Rows from block 4 of the text encoder, named by matrix and row number. Rows with one number belong to one attention dimension. Each number is 200 + 30 x the weight over its row's rms, rounded and kept within 0 to 999. All counts start at 0. After the name is the row's rms in percent of the matrix's.
# v: attention query, key and value (stacked) (text_encoder.blocks.4.attn.qkv.weight, 384x128, the v third), inputs 0-127
# proj: attention output (text_encoder.blocks.4.attn.proj.weight, 128x128, transposed), outputs 0-127
v.64,070,153,179,238,124,279,225,215,243,153,198,180,219,209,194,232,177,190,168,195,198,186,189,166,163,189,217,153,218,194,202,208,165,206,149,153,198,257,170,210,192,200,245,193,223,223,104,115,195,221,189,192,220,208,245,232,187,223,198,214,164,213,203,178,212,182,214,154,194,242,248,187,194,190,217,182,218,169,179,202,196,211,203,200,204,260,217,218,186,228,209,192,203,223,160,205,167,259,217,237,189,202,243,236,192,208,204,190,222,213,176,216,204,188,209,206,248,222,208,189,201,212,217,198,246,242,138,272,249
v.65,096,243,166,226,196,276,219,205,257,179,190,220,185,248,224,255,155,200,191,184,203,166,202,225,173,185,167,162,213,200,257,229,244,191,149,147,204,259,206,191,211,185,199,217,177,249,165,133,222,208,201,170,203,200,165,256,201,224,180,180,240,225,162,224,217,204,229,206,227,158,178,209,214,160,176,225,163,229,245,203,153,200,196,133,223,212,143,203,178,147,189,192,199,211,199,184,175,236,191,217,227,209,225,222,187,179,196,165,256,187,129,200,204,222,227,139,225,206,179,210,197,204,190,221,249,169,220,220,188
v.66,099,156,257,190,208,181,202,204,162,199,221,181,223,148,190,144,243,216,213,218,182,217,178,190,224,204,240,223,184,175,142,201,141,197,230,229,212,139,183,199,182,189,213,191,196,140,212,278,181,192,186,222,219,215,226,169,170,187,228,220,158,165,236,184,172,230,174,188,163,259,223,213,202,258,218,166,229,176,148,184,245,165,209,259,175,189,240,192,227,254,226,194,212,187,201,209,226,165,223,197,166,186,199,185,233,217,193,229,132,204,266,200,211,186,173,272,162,171,207,190,192,201,192,190,168,246,231,191,218
v.67,096,202,249,131,220,170,169,179,157,257,216,200,155,177,202,164,205,203,242,235,215,211,196,197,173,208,211,241,186,179,195,163,170,191,239,268,168,182,214,231,222,213,160,220,195,110,248,294,190,175,222,206,198,176,174,177,197,200,187,195,197,168,188,157,201,188,160,252,221,216,229,165,190,222,219,177,209,186,201,228,237,191,209,267,139,143,231,170,226,206,228,205,198,213,209,198,208,162,179,186,225,145,142,186,195,177,159,222,203,223,265,198,218,211,166,238,196,187,194,206,220,163,199,202,179,166,187,195,205
v.68,128,192,237,161,190,180,147,174,181,238,202,177,203,166,206,152,228,177,235,232,215,232,170,192,209,215,230,221,188,188,175,167,160,227,235,280,149,188,195,229,234,212,177,188,213,135,234,283,187,210,234,212,204,178,202,174,206,183,177,198,178,195,231,166,215,192,152,221,202,233,235,170,171,240,229,163,239,185,190,213,257,187,187,246,137,184,250,158,183,198,237,185,224,225,203,211,239,170,157,154,227,184,146,195,202,216,188,225,183,239,276,214,195,203,145,240,206,205,204,216,216,166,187,188,168,201,173,214,222
v.69,087,221,202,241,238,162,181,236,186,183,179,208,182,227,166,236,216,183,149,193,218,253,232,225,225,251,191,195,172,250,192,200,200,170,232,216,204,191,228,197,131,219,246,230,200,254,204,129,186,184,206,169,181,218,265,189,231,198,225,252,163,194,192,187,187,191,235,168,185,209,158,216,195,188,192,265,214,179,159,172,174,215,245,238,226,202,193,211,218,271,199,249,136,167,185,195,193,198,250,205,166,227,196,172,230,210,248,240,172,166,235,183,171,153,213,222,185,208,223,128,212,192,170,217,179,202,166,187,177
v.70,089,194,203,200,151,242,232,196,215,221,196,193,234,206,234,147,210,209,204,214,208,138,188,205,185,158,183,182,202,152,183,186,177,231,175,190,202,183,156,208,261,189,161,168,195,175,216,254,217,193,185,222,193,187,161,214,179,216,172,127,238,226,219,210,239,193,205,241,206,192,254,186,208,192,210,128,217,242,242,243,218,179,150,150,182,222,211,161,211,171,177,129,261,216,258,213,175,194,165,200,206,188,191,247,186,187,151,161,213,216,176,213,232,254,174,188,211,188,193,268,176,227,267,194,191,206,228,179,228
v.71,115,159,225,198,172,222,191,195,203,198,217,188,235,146,228,141,221,222,259,207,170,171,143,151,223,165,229,220,203,157,154,193,159,238,184,195,208,196,158,212,263,182,158,166,196,147,180,285,201,198,206,224,230,200,157,184,168,197,205,173,211,196,236,200,179,211,146,209,203,204,241,217,220,245,197,122,232,177,213,202,252,168,167,200,161,208,233,178,194,165,226,148,280,230,200,200,216,187,160,175,214,165,202,218,214,213,195,179,212,249,207,202,212,231,188,210,201,182,210,258,186,197,224,165,200,230,225,214,238
v.72,109,178,226,207,204,163,196,209,159,204,175,178,219,174,202,165,265,162,187,208,200,249,184,203,228,233,222,215,179,225,145,172,155,207,237,223,203,133,189,207,173,208,226,183,220,193,238,213,169,197,172,212,195,201,282,150,206,187,220,229,148,190,225,192,189,179,204,175,148,243,230,189,186,227,236,192,240,185,138,188,229,202,228,259,199,212,246,200,223,278,202,235,183,165,193,225,214,187,249,211,160,199,182,172,203,231,196,236,126,192,239,212,182,147,176,258,191,204,231,176,194,217,205,219,164,258,167,184,196
v.73,059,173,210,182,227,211,246,207,223,133,217,206,270,166,187,191,183,227,261,179,200,192,209,134,198,165,216,191,199,212,199,225,203,234,128,195,195,179,155,168,176,206,241,160,240,216,169,171,180,212,212,215,256,186,169,194,186,230,266,225,183,205,265,192,221,228,167,178,179,186,155,195,231,246,219,226,197,209,216,127,186,201,200,216,225,186,191,210,126,156,210,182,226,231,191,176,247,205,158,203,171,242,261,205,183,204,199,217,191,206,202,217,179,175,199,224,190,149,175,195,183,190,171,203,222,251,230,126,204
v.74,070,221,199,170,289,111,161,190,171,194,199,206,190,225,215,202,241,191,226,206,186,200,218,174,253,193,185,275,179,223,206,199,224,220,291,245,179,116,228,222,208,215,160,252,201,160,299,260,214,191,214,220,144,199,186,176,180,169,198,198,209,178,205,262,193,212,170,222,187,185,171,237,205,184,199,177,198,200,204,183,202,205,207,218,203,145,208,199,202,198,204,209,203,147,210,180,221,153,197,174,206,218,190,213,230,194,200,227,174,187,204,192,190,177,198,193,151,204,194,211,186,203,164,197,174,182,263,158,172
v.75,075,159,139,198,168,241,192,187,201,163,195,241,244,173,208,219,188,187,230,183,200,207,194,179,213,198,208,186,225,222,166,211,224,218,152,147,220,270,220,179,211,188,218,202,199,260,101,157,227,251,216,235,259,199,195,203,206,166,198,216,197,205,206,160,156,191,176,159,193,164,208,211,219,220,187,255,192,158,191,167,168,213,210,166,237,263,184,248,186,177,200,221,205,268,150,215,181,219,206,221,230,194,228,203,193,219,286,189,252,218,144,193,179,179,224,164,187,232,193,203,220,210,213,162,204,219,185,229,216
v.76,090,145,225,135,211,197,192,168,173,193,230,189,221,137,199,136,214,225,263,224,226,210,186,172,227,185,207,215,181,161,177,175,174,182,221,229,167,188,174,207,235,171,159,179,213,135,185,308,205,203,227,233,254,197,169,186,179,182,177,177,181,198,244,165,216,213,141,245,185,214,221,220,219,256,210,151,214,195,206,187,253,165,174,207,166,176,215,165,197,194,231,173,226,263,187,187,245,170,174,154,232,183,170,183,202,211,209,195,217,233,247,204,198,204,166,234,198,198,188,231,175,182,201,177,176,188,244,222,210
v.77,056,262,210,243,231,234,198,220,192,258,186,236,197,195,188,203,223,218,186,205,234,209,170,265,199,221,201,200,206,189,233,199,147,209,211,192,234,224,193,166,229,143,160,246,165,233,207,248,197,157,162,134,243,178,202,171,230,204,225,183,215,195,151,211,206,208,197,203,205,205,205,190,205,269,195,219,186,139,185,297,191,179,215,162,193,177,113,192,277,166,173,210,194,154,202,196,213,216,210,230,198,180,149,197,228,194,218,163,207,217,188,160,203,203,194,188,187,174,192,206,235,186,225,183,191,168,262,159,192
v.78,076,190,182,213,171,218,168,216,201,200,163,200,244,205,261,168,263,161,188,208,213,177,201,188,235,178,179,152,173,201,153,174,168,239,160,162,192,153,140,213,225,215,201,187,256,205,179,229,195,211,185,238,187,194,215,191,191,195,183,184,217,241,231,179,233,152,216,229,180,193,237,217,230,200,216,158,239,210,202,192,194,194,176,168,209,262,254,144,193,197,189,145,253,259,214,216,195,177,191,198,206,185,199,270,196,221,217,196,216,207,181,236,204,207,178,167,211,167,229,256,151,240,291,178,224,227,163,156,221
v.79,118,251,181,207,198,244,226,210,226,202,207,212,170,260,209,239,122,204,178,196,209,155,225,238,146,178,165,166,209,177,256,220,245,182,168,161,197,251,197,189,205,180,196,198,189,240,197,131,213,205,200,180,175,193,173,249,204,233,178,175,233,226,148,202,249,194,242,228,234,167,169,180,183,146,194,214,173,244,255,246,163,210,207,138,217,184,142,198,186,166,181,173,182,194,231,182,178,211,189,198,216,236,212,225,174,159,163,160,244,177,164,234,220,237,214,167,233,201,188,196,217,205,201,241,228,153,197,196,191
v.80,060,204,181,166,200,244,190,165,235,213,218,225,210,147,197,207,211,210,283,174,172,184,160,109,214,175,234,195,206,207,212,211,158,200,171,209,168,198,218,258,227,215,214,164,205,171,163,189,191,227,219,199,219,149,173,210,208,203,261,229,203,169,183,185,125,259,122,165,214,191,202,175,218,234,196,205,171,135,201,146,172,183,233,232,218,199,215,219,158,150,236,216,192,229,139,170,241,214,186,209,192,192,202,172,185,211,216,209,227,256,205,169,195,154,206,187,224,202,179,212,187,197,165,212,234,196,180,149,222
v.81,049,160,181,208,205,201,214,201,148,141,235,208,218,188,170,175,215,224,179,192,231,221,256,277,201,195,215,195,204,191,159,166,211,174,173,161,215,306,196,160,179,199,150,205,216,237,149,230,206,220,201,240,246,237,207,199,236,199,145,187,181,247,209,143,209,224,232,184,193,191,180,222,239,231,209,222,216,177,223,205,204,190,169,189,191,171,140,193,238,206,184,193,224,237,238,219,185,161,197,210,248,189,210,163,203,185,258,206,221,194,214,185,200,221,212,226,168,170,198,205,280,170,283,188,174,223,217,220,205
v.82,100,242,151,214,185,217,213,200,249,192,185,211,185,255,201,260,156,200,165,178,212,179,223,231,170,202,168,168,212,213,248,218,259,195,178,162,214,251,220,182,209,207,184,213,196,258,186,90,217,221,214,188,179,210,170,244,214,220,167,185,232,229,156,225,217,201,229,215,227,146,167,196,204,149,168,229,173,235,241,217,161,222,203,130,237,204,153,223,186,139,168,203,183,200,207,196,170,248,195,208,224,212,209,194,184,182,203,162,244,192,136,199,192,222,235,139,223,229,183,202,206,194,203,209,227,170,188,212,185
v.83,069,242,263,220,217,193,167,254,135,237,239,241,182,225,202,151,215,180,130,245,258,239,241,205,203,226,177,179,190,180,175,212,161,190,190,234,205,180,191,217,129,194,234,227,217,251,214,203,205,167,188,197,174,211,228,183,199,221,208,200,183,213,226,143,232,180,252,213,181,225,200,203,190,252,208,195,230,197,187,244,219,183,198,230,152,216,186,151,241,261,200,194,188,169,236,223,200,182,245,155,218,208,212,250,243,191,206,222,171,182,281,227,204,207,194,238,204,219,225,152,222,205,219,193,170,170,213,240,210
v.84,066,260,194,195,234,195,210,223,188,272,183,181,188,222,157,220,218,206,159,203,192,211,175,294,202,238,215,203,219,202,241,167,188,183,216,192,248,256,230,170,198,176,170,251,150,280,202,184,210,167,195,162,243,167,195,155,228,211,190,201,209,203,182,201,192,184,232,187,210,221,222,169,207,244,185,225,212,138,200,267,175,208,197,158,181,194,151,203,289,196,159,229,207,164,224,223,164,182,206,216,211,156,174,168,222,182,211,170,222,203,188,176,201,241,210,162,149,208,199,174,242,186,235,183,169,171,216,215,191
v.85,090,148,204,181,184,135,177,186,159,221,191,185,231,158,207,150,263,211,219,211,186,196,196,142,252,193,214,234,189,196,142,169,166,228,245,242,197,110,179,229,223,246,169,182,230,137,218,274,200,201,189,244,188,188,215,170,192,165,198,188,188,208,231,186,180,178,172,207,171,221,260,203,214,226,217,138,219,193,174,189,246,206,163,249,169,204,261,181,208,214,205,179,235,206,189,215,197,170,196,170,188,170,173,190,216,237,198,232,176,236,233,199,191,182,175,210,192,205,218,236,166,220,238,159,171,231,185,160,211
v.86,070,208,216,251,200,253,217,226,256,139,195,202,234,202,245,224,190,213,208,178,156,192,187,188,170,182,209,174,208,230,166,258,223,267,139,137,234,214,183,170,178,207,227,169,191,251,148,128,204,201,200,232,234,221,239,223,175,219,217,211,167,195,224,209,196,226,194,132,184,199,180,257,198,186,200,218,219,176,192,162,185,182,199,193,228,254,213,223,151,232,220,222,203,179,152,200,176,258,200,208,164,258,254,259,222,219,215,218,169,196,168,205,179,179,199,197,174,195,214,184,198,204,147,187,224,244,189,192,225
v.87,120,244,196,195,221,219,235,210,223,208,214,199,163,244,186,247,124,213,170,188,193,166,222,242,148,191,185,188,220,183,270,231,238,156,198,185,193,231,230,190,172,189,198,217,159,228,232,132,207,203,194,168,166,204,196,237,191,233,187,195,216,191,149,242,224,219,237,228,233,182,147,190,174,150,182,225,154,248,232,226,174,197,219,171,229,161,139,226,212,197,189,209,144,144,235,179,186,214,221,225,187,227,213,184,171,150,160,159,191,154,156,206,223,213,223,196,213,203,176,158,217,193,177,257,213,158,223,195,172
v.88,060,217,220,202,219,138,174,217,144,293,174,187,159,229,221,175,237,186,168,246,207,201,246,188,248,218,191,220,198,222,227,147,193,182,250,221,198,158,234,187,222,194,158,235,194,163,235,229,200,182,200,273,183,199,196,197,205,169,180,172,225,201,174,211,196,173,212,244,207,197,227,201,201,218,185,188,206,186,181,261,240,213,175,214,166,184,186,195,225,188,186,201,173,191,170,213,192,154,201,176,235,67,133,208,185,202,194,199,206,227,204,215,208,203,170,177,234,253,199,208,180,185,208,201,205,169,196,257,147
v.89,082,261,200,187,227,210,251,205,251,195,205,146,180,243,187,232,126,215,198,170,186,208,176,243,178,211,204,178,227,191,242,215,241,183,221,196,181,249,218,188,188,187,197,194,147,248,266,147,195,196,207,171,167,230,183,242,207,226,178,188,198,202,172,277,222,230,209,228,218,210,132,196,174,168,177,217,180,252,226,207,183,190,211,149,221,153,139,219,188,172,198,206,167,130,224,175,206,205,202,187,202,251,189,156,175,166,168,171,160,183,192,180,195,224,203,216,192,214,179,165,245,165,170,250,196,187,233,229,182
v.90,094,248,200,194,180,253,198,209,215,221,201,217,149,243,226,226,132,168,181,211,246,173,217,239,133,192,178,158,195,186,236,211,219,204,173,199,168,262,204,226,217,187,197,192,180,217,206,183,199,214,213,169,164,167,192,255,222,235,174,171,226,220,162,189,272,165,234,233,236,176,199,145,165,151,207,204,187,238,259,262,187,212,211,178,172,197,159,165,171,176,204,174,184,200,234,194,198,225,188,194,224,225,199,249,156,145,167,178,254,182,196,244,220,241,192,183,266,202,209,210,218,189,199,232,229,153,179,209,202
proj.64,096,249,236,170,261,293,154,206,195,187,200,221,244,192,178,188,181,239,145,190,196,246,213,222,219,194,200,195,205,195,236,125,197,203,164,204,209,234,181,174,192,199,195,230,184,212,186,202,228,212,185,250,214,207,141,230,201,188,220,196,154,180,236,183,148,205,197,170,192,185,212,213,162,169,213,180,183,226,183,220,224,157,170,161,203,195,183,192,243,159,155,227,228,188,211,155,209,167,210,191,233,273,174,231,225,185,181,232,207,183,224,147,180,247,261,230,198,179,216,273,168,197,203,235,213,242,221,240,234
proj.65,082,206,192,173,222,203,200,212,160,122,178,188,214,211,221,203,211,196,169,263,198,220,306,213,196,203,205,185,157,251,209,164,202,210,159,182,186,212,196,187,192,182,188,161,189,160,253,196,203,231,173,157,195,199,208,232,203,205,202,200,218,192,253,207,210,214,239,201,221,210,186,277,174,207,159,142,190,190,193,192,226,166,139,237,219,203,182,191,223,166,216,208,194,210,207,207,223,169,221,259,195,186,207,169,242,156,170,212,261,243,199,218,175,215,183,278,163,222,220,200,151,216,202,200,267,187,156,227,141
proj.66,087,177,195,225,162,217,198,186,206,262,194,225,184,154,163,204,191,205,224,122,167,209,115,162,238,209,205,226,271,179,196,231,193,185,236,203,219,199,240,218,175,210,201,173,216,257,161,205,175,189,257,231,188,198,213,180,176,205,211,209,207,218,129,188,174,187,158,181,170,197,230,127,227,173,242,209,212,231,204,199,212,215,275,188,188,190,239,195,174,193,190,213,175,182,189,212,199,213,200,138,181,197,201,216,199,252,250,191,155,174,193,198,217,212,225,159,227,182,201,194,240,153,199,179,128,250,225,189,249
proj.67,092,179,169,224,172,107,200,159,226,224,200,192,170,216,199,201,243,204,267,153,173,163,150,215,229,221,187,241,214,185,162,242,242,201,276,212,181,187,232,214,185,227,169,201,218,205,176,219,201,152,214,188,181,183,262,183,195,182,201,167,193,191,136,205,187,206,167,191,202,184,228,163,178,190,214,250,235,203,227,208,181,209,215,211,224,188,224,176,159,257,201,222,175,203,212,208,163,188,187,185,171,172,238,199,192,229,254,194,130,123,194,210,227,190,199,111,188,199,183,201,258,200,223,206,157,202,185,209,231
proj.68,112,222,213,190,194,169,203,197,262,241,218,163,169,233,201,178,213,197,258,150,166,200,82,210,238,197,179,221,233,138,202,216,215,190,260,201,192,212,147,213,206,228,210,238,201,227,136,210,200,195,194,213,207,190,219,194,208,190,217,180,206,203,158,214,184,209,192,203,206,203,237,139,214,211,188,246,231,174,225,204,144,195,244,179,202,195,200,204,170,257,215,191,226,199,173,179,169,192,200,171,229,209,210,205,172,211,228,193,127,138,200,187,226,157,209,91,194,202,167,217,250,194,187,209,166,204,216,208,228
proj.69,096,198,188,213,212,168,212,178,248,236,193,226,236,140,196,210,184,182,210,178,271,154,208,186,79,214,206,206,189,170,156,239,203,226,164,222,174,133,258,210,212,218,194,213,189,181,179,196,187,172,206,183,211,185,190,209,220,205,171,221,151,193,210,179,180,205,191,207,196,177,147,197,170,195,202,265,197,229,183,243,176,208,213,162,161,187,198,207,221,218,191,207,179,219,248,179,190,224,196,219,203,219,206,225,112,250,151,179,229,210,189,180,247,209,196,200,230,198,247,173,175,194,205,214,159,208,231,143,280
proj.70,095,200,189,198,196,255,182,235,136,196,194,175,156,257,207,202,201,221,176,193,147,264,187,206,285,198,202,210,209,247,244,185,188,178,231,170,218,275,142,194,183,165,225,177,209,231,216,191,197,252,194,220,206,187,182,185,199,212,234,191,241,215,194,197,232,191,208,183,205,227,241,200,236,201,181,102,180,191,220,193,243,196,196,216,233,196,196,197,188,164,203,194,242,168,189,197,217,197,217,178,192,190,179,188,270,121,206,216,173,178,226,209,150,199,183,220,142,228,152,236,226,208,195,198,237,202,196,251,147
proj.71,111,191,195,204,185,220,205,209,167,199,201,165,131,218,190,167,218,206,194,172,84,241,150,212,285,206,205,230,231,237,205,182,211,188,221,179,232,249,134,199,185,184,218,165,206,213,196,201,208,228,214,219,208,204,205,183,167,207,222,171,223,212,178,185,175,196,195,196,173,221,236,151,224,206,200,112,200,210,206,188,237,218,245,195,202,198,213,200,175,193,187,206,211,177,129,203,176,191,212,185,191,183,198,196,312,164,258,215,149,172,193,220,174,172,212,192,186,196,174,222,212,189,191,165,230,204,202,224,125
proj.72,098,197,196,212,198,250,189,183,240,284,207,228,220,158,173,200,140,212,220,139,262,212,117,186,157,208,191,217,228,134,209,244,204,197,220,196,224,201,218,221,209,205,204,234,186,231,131,198,182,196,200,213,182,191,163,186,219,201,208,202,192,207,181,180,206,191,204,210,165,207,198,128,227,197,211,250,196,209,214,206,171,225,234,162,184,189,187,207,197,199,186,183,208,192,229,169,205,207,168,156,202,202,191,235,118,250,177,189,185,173,191,168,216,200,199,185,251,215,179,197,232,175,195,199,132,220,249,169,305
proj.73,081,249,178,178,181,198,211,195,198,223,213,215,232,180,252,188,183,189,200,197,181,249,184,163,249,173,218,165,197,187,250,231,162,197,180,257,288,215,202,227,220,177,212,217,186,184,189,153,186,245,208,179,153,234,211,171,162,233,260,215,209,231,143,188,222,226,163,271,211,199,220,190,192,213,281,218,203,187,169,190,209,200,205,215,191,199,138,216,192,182,146,229,141,221,222,152,214,179,163,176,158,188,166,226,206,224,241,228,192,197,243,253,143,216,221,231,214,184,191,223,202,190,239,156,232,195,188,216,209
proj.74,084,175,166,219,137,143,230,213,205,218,192,182,141,203,222,200,206,166,242,214,193,146,185,177,186,220,211,213,192,208,202,248,167,191,241,168,224,189,214,235,201,201,263,183,226,185,212,181,197,215,198,252,230,245,263,155,229,238,164,174,197,217,185,228,215,167,218,224,197,224,172,195,199,204,169,157,164,159,241,196,176,233,217,174,223,217,235,189,183,245,251,204,227,205,188,229,191,162,177,209,169,168,182,202,195,208,205,170,197,191,135,207,233,178,149,168,220,320,188,148,225,196,204,194,176,144,210,212,173
proj.75,094,198,249,197,187,246,216,229,202,149,213,200,210,196,204,173,174,203,166,255,183,147,213,213,219,203,225,166,195,192,212,115,158,196,152,200,159,215,140,152,248,180,198,232,203,200,228,206,230,204,213,180,217,210,180,244,183,154,187,185,143,201,243,206,200,213,226,192,202,252,159,224,177,199,224,217,193,178,168,193,182,192,181,195,175,222,125,190,188,192,213,165,211,208,159,232,188,149,190,205,232,252,218,205,209,195,165,208,251,278,183,223,173,215,213,240,235,155,219,227,154,246,187,215,243,167,186,188,125
proj.76,088,183,235,213,151,163,189,220,226,226,205,171,148,210,188,173,228,197,245,172,109,210,107,216,263,197,187,226,248,186,203,183,190,191,228,185,209,219,157,211,172,199,192,185,253,245,196,196,187,205,190,221,217,190,261,180,173,201,198,201,213,209,140,220,180,214,170,164,197,199,233,123,214,171,192,177,203,195,198,210,176,180,260,187,191,186,223,201,146,212,237,209,209,194,145,188,175,180,219,199,224,192,241,209,245,194,274,222,168,167,202,240,227,175,212,141,193,177,180,202,230,187,217,177,198,198,152,210,134
proj.77,084,163,164,243,163,176,249,164,197,222,148,185,193,186,160,213,228,188,225,206,213,169,213,214,180,219,199,209,194,206,164,259,262,222,185,178,144,195,217,213,192,195,149,160,197,193,210,247,188,150,175,136,237,147,239,212,187,231,183,202,183,175,174,199,201,223,207,161,207,205,221,204,229,227,235,202,238,206,203,201,213,195,218,257,183,164,181,221,177,215,219,230,143,193,204,227,180,273,221,200,210,123,174,145,175,207,195,203,196,274,148,223,187,199,178,209,192,145,260,160,205,179,205,195,203,245,179,150,204
proj.78,090,198,170,206,190,280,165,225,170,224,172,197,173,222,206,190,182,211,197,176,182,259,154,172,241,213,219,209,202,227,242,176,170,194,197,132,240,268,111,212,209,142,238,210,201,237,192,198,202,233,203,225,219,172,142,167,223,209,208,229,196,207,201,160,252,201,221,185,188,257,196,151,203,198,164,144,153,204,223,214,214,205,222,176,202,190,188,231,191,182,214,165,235,184,205,171,196,209,218,187,212,232,204,239,227,125,174,209,174,148,215,192,172,164,142,222,204,237,142,226,204,211,205,212,248,220,211,210,182
proj.79,091,208,187,180,250,136,206,224,157,173,201,200,230,209,227,237,236,187,197,242,224,214,309,246,191,199,180,181,194,276,223,221,199,213,156,204,184,177,235,201,153,191,206,158,191,199,257,204,187,195,192,186,218,200,223,213,223,201,198,229,204,201,241,215,197,197,192,206,240,145,212,295,173,195,186,197,197,206,194,202,247,165,153,200,221,197,206,204,240,163,193,217,199,186,265,201,237,206,224,268,208,175,179,195,230,134,212,215,209,226,228,176,190,222,174,248,139,235,214,203,184,213,186,198,233,207,147,224,163
proj.80,093,205,189,207,248,217,221,168,209,200,173,203,229,188,189,166,184,230,235,195,158,176,189,219,243,157,179,198,193,182,236,184,232,142,231,249,225,212,195,167,225,181,168,230,143,166,200,216,217,141,205,160,191,201,204,223,159,146,234,184,176,225,214,180,179,205,181,257,200,154,225,209,153,178,221,217,220,153,225,138,191,200,187,263,218,203,172,173,204,221,201,221,153,220,194,229,212,118,183,199,161,163,262,189,205,232,234,226,195,206,156,253,163,220,263,210,229,149,200,194,218,259,190,177,211,166,183,190,211
proj.81,078,230,184,191,120,193,138,193,199,186,216,205,183,205,133,219,218,163,184,204,216,164,202,200,205,236,243,185,211,196,159,176,171,216,179,182,162,199,194,177,218,228,156,238,239,229,211,158,254,237,231,264,173,204,189,195,202,191,194,194,176,153,189,220,170,192,221,94,202,227,207,188,284,212,263,133,228,213,188,229,200,181,206,193,151,198,159,223,152,174,176,220,192,202,199,229,179,258,186,173,227,248,199,211,203,192,200,220,214,176,244,216,212,189,169,191,189,134,208,232,187,173,206,231,199,191,190,169,189
proj.82,083,225,200,177,226,200,209,203,173,123,190,176,208,239,228,210,207,182,150,278,236,210,294,217,150,211,203,173,141,224,192,159,187,204,175,185,179,196,189,174,220,186,197,206,194,136,243,198,208,215,160,171,203,197,179,230,195,212,189,207,208,191,262,200,216,204,238,210,224,210,181,274,178,213,169,158,191,179,195,206,212,179,134,238,205,219,174,191,227,182,218,200,219,213,220,182,202,198,219,256,207,181,205,169,199,158,142,204,271,252,207,214,194,197,179,253,166,219,217,186,152,239,199,209,267,173,196,222,155
proj.83,099,160,164,229,181,155,205,190,217,297,196,225,203,152,202,220,195,192,214,140,227,174,183,213,106,216,155,222,231,210,138,262,226,244,176,173,188,172,249,194,172,248,169,136,197,239,176,211,175,206,214,187,192,174,188,183,230,227,195,237,189,196,169,191,214,213,166,182,216,154,185,184,172,191,183,225,214,282,177,230,220,209,231,172,170,218,177,201,241,195,193,196,177,186,263,157,189,230,185,215,209,198,188,224,162,196,185,214,170,176,199,179,221,156,209,192,165,194,227,193,206,189,213,204,175,196,219,215,278
proj.84,080,168,174,205,191,150,218,202,195,169,211,188,182,185,123,232,198,196,191,203,228,199,253,150,130,217,219,212,191,200,123,223,203,228,171,163,112,176,228,195,215,212,156,190,209,174,229,216,181,217,187,140,228,170,204,221,182,200,166,161,178,182,211,195,202,251,190,173,206,209,160,215,233,188,196,229,205,220,175,221,208,236,190,217,176,159,170,199,168,203,175,241,180,205,213,255,168,262,186,202,163,222,184,143,153,198,153,188,212,257,135,213,220,206,198,202,176,161,273,161,193,238,231,201,192,212,198,172,211
proj.85,082,221,197,229,172,247,172,211,197,222,186,190,166,248,180,168,189,221,188,162,150,209,103,182,295,200,186,216,202,166,211,149,197,187,263,189,242,242,132,231,223,173,232,257,185,224,173,199,208,207,211,223,201,197,149,150,200,205,188,184,209,215,148,196,219,202,212,174,163,245,207,131,213,207,186,169,186,193,236,202,200,216,221,198,187,191,231,208,140,223,195,215,237,190,174,186,192,206,197,144,198,202,235,248,227,188,202,197,155,151,186,185,189,186,218,150,230,218,148,215,235,211,230,218,192,212,253,182,207
proj.86,091,233,232,160,232,298,218,193,186,140,212,216,246,176,269,196,178,194,149,198,187,229,211,144,213,175,172,178,205,201,222,156,252,200,174,179,233,213,184,127,195,216,228,154,219,217,194,195,159,236,230,224,159,208,172,166,199,222,232,228,180,153,227,198,192,194,240,259,193,212,243,219,152,228,211,169,214,233,170,229,209,193,195,190,220,242,176,236,245,168,137,170,198,197,207,182,226,179,185,207,237,150,142,182,223,203,183,220,202,216,213,176,172,193,188,252,218,190,187,241,168,200,179,182,211,203,241,225,196
proj.87,102,200,193,194,214,131,189,182,163,190,203,224,234,180,207,242,227,194,205,234,254,190,320,205,165,192,201,189,193,245,205,253,210,190,210,231,193,144,332,196,162,209,194,142,222,192,249,186,198,179,191,209,196,207,258,207,194,214,180,215,219,205,229,197,195,184,196,222,221,152,181,280,209,170,209,225,188,202,192,178,242,198,159,216,227,177,218,189,232,170,195,221,178,196,256,232,239,187,213,227,180,195,180,161,203,205,226,191,242,219,205,189,210,237,197,234,173,197,222,189,194,188,187,185,166,205,146,220,213
proj.88,092,188,154,214,222,155,161,228,205,183,197,191,188,203,99,221,212,202,210,195,194,187,193,225,177,217,181,221,195,205,178,171,189,202,216,189,184,187,196,231,162,168,191,216,160,193,197,225,217,184,198,215,255,213,188,166,240,227,185,160,208,188,206,171,190,172,198,149,202,110,163,189,229,213,156,203,166,184,237,141,184,155,181,193,201,191,208,233,181,214,257,296,254,188,194,198,176,247,203,227,234,235,258,159,194,192,198,188,207,155,146,170,230,188,170,160,200,249,242,176,207,216,218,254,178,215,173,156,203
proj.89,080,222,245,168,230,138,229,184,216,177,218,174,206,192,202,225,235,197,215,225,242,202,253,184,134,190,190,198,200,211,193,276,191,188,195,255,176,136,283,178,192,241,184,185,216,160,217,168,190,194,164,228,195,211,262,209,195,242,199,212,243,205,221,224,166,184,177,258,230,175,220,246,229,215,215,203,199,167,180,205,203,221,207,189,223,165,168,184,246,212,218,238,186,196,220,240,212,217,239,230,191,191,182,131,177,214,234,186,246,228,208,204,255,213,187,194,170,216,238,156,187,142,157,133,185,213,174,202,188
proj.90,093,203,188,191,270,108,202,191,190,206,197,202,209,223,231,207,236,189,242,205,211,208,242,266,186,210,163,222,202,250,215,281,241,233,172,197,169,180,203,247,177,215,182,177,187,192,219,201,220,204,186,195,212,178,237,191,232,186,212,200,215,197,235,219,201,201,188,221,238,141,229,260,160,219,161,243,217,187,204,203,227,170,169,200,237,190,200,202,258,197,208,218,200,178,257,175,207,178,220,256,224,203,163,190,198,138,205,227,152,170,241,158,204,187,175,196,140,251,183,240,214,197,178,233,233,192,143,246,232